python train.py --train_examples=48750 --horizontal_flip=true --num_classes=5 --logit_normal_time=true --hidden_act="silu" --weight_standardization=false --pixel_unshuffle=2 --scale_shift_norm=false --attention=true --residual_init="none" --momentum=0.9 --lr_schedule="wsd_sqrt" --decay_fraction=0.2
Rows from block 8, named by matrix and row number. Rows with one number belong to one attention dimension. Each number is 128 + 24 x the weight over the matrix's rms, rounded and kept within 0 to 255. All counts start at 0.
# q: attention query (model.mid.1.attn.q.weight, 128x128), inputs 0-63
# k: attention key (model.mid.1.attn.k.weight, 128x128), inputs 0-63
q.45 [128 128 128 128 128 128 128 128 128 128 128 128 128 128 128 128 129 128 128 128 128 128 128 128 128 128 128 128 128 128 128 128 128 128 128 128 128 128 128 128 128 128 128 128 128 128 143 128 128 128 128 128 128 128 128 128 128 128 128 128 128 126 128 128]
q.56 [128 128 128 128 128 128 128 136 128 128 128 128 128 128 128 128   0 128 128 128 128 128 128 128 128 128 128 128 128 128 128 128 128 128 128 128 128 128 128 128 128 128 128 128 128 128  97 128 128 128 128 128 128 128 128 128 128 128 128 128 128   0 128 128]
q.69 [128 128 128 128 128 128 128 129 128 128 128 128 128 128 128 128 131 128 128 128 128 128 128 128 128 128 128 128 128 128 128 128 128 128 128 128 128 128 128 128 128 128 128 128 128 128 137 128 128 128 128 128 128 128 128 128 128 128 128 128 128 126 128 128]
q.96 [128 128 128 128 128 128 128 145 128 128 128 128 128 128 128 128 129 128 128 128 128 128 128 128 128 128 128 128 128 128 128 128 128 128 128 128 128 128 128 128 128 128 128 128 128 128 134 128 128 128 128 128 128 128 128 128 128 128 128 128 128 255 128 128]
q.103 [128 128 128 128 128 128 128 132 128 128 128 128 128 128 128 128   0 128 128 128 128 128 128 128 128 128 128 128 128 128 128 128 128 128 128 128 128 128 128 128 128 128 128 128 128 128 128 128 128 128 128 128 128 128 128 128 128 128 128 128 128  98 128 128]
k.45 [128 128 128 128 128 128 128 128 128 128 128 128 128 128 128 128 105 128 128 128 128 128 128 128 128 128 128 128 128 128 128 128 128 128 128 128 128 128 128 128 128 128 128 128 128 128 136 128 128 128 128 128 128 128 128 128 128 128 128 128 128 127 128 128]
k.56 [128 128 128 128 128 128 128 127 128 128 128 128 128 128 128 128  45 128 128 128 128 128 128 128 128 128 128 128 128 128 128 128 128 128 128 128 128 128 128 128 128 128 128 128 128 128 128 128 128 128 128 128 128 128 128 128 128 128 128 128 128 129 128 128]
k.69 [128 128 128 128 128 128 128 128 128 128 128 128 128 128 128 128 128 128 128 128 128 128 128 128 128 128 128 128 128 128 128 128 128 128 128 128 128 128 128 128 128 128 128 128 128 128 128 128 128 128 128 128 128 128 128 128 128 128 128 128 128 161 128 128]
k.96 [128 128 128 128 128 128 128 128 128 128 128 128 128 128 128 128 128 128 128 128 128 128 128 128 128 128 128 128 128 128 128 128 128 128 128 128 128 128 128 128 128 128 128 128 128 128   0 128 128 128 128 128 128 128 128 128 128 128 128 128 128 255 128 128]
k.103 [128 128 128 128 128 128 128 255 128 128 128 128 128 128 128 128 255 128 128 128 128 128 128 128 128 128 128 128 128 128 128 128 128 128 128 128 128 128 128 128 128 128 128 128 128 128 255 128 128 128 128 128 128 128 128 128 128 128 128 128 128 255 128 128]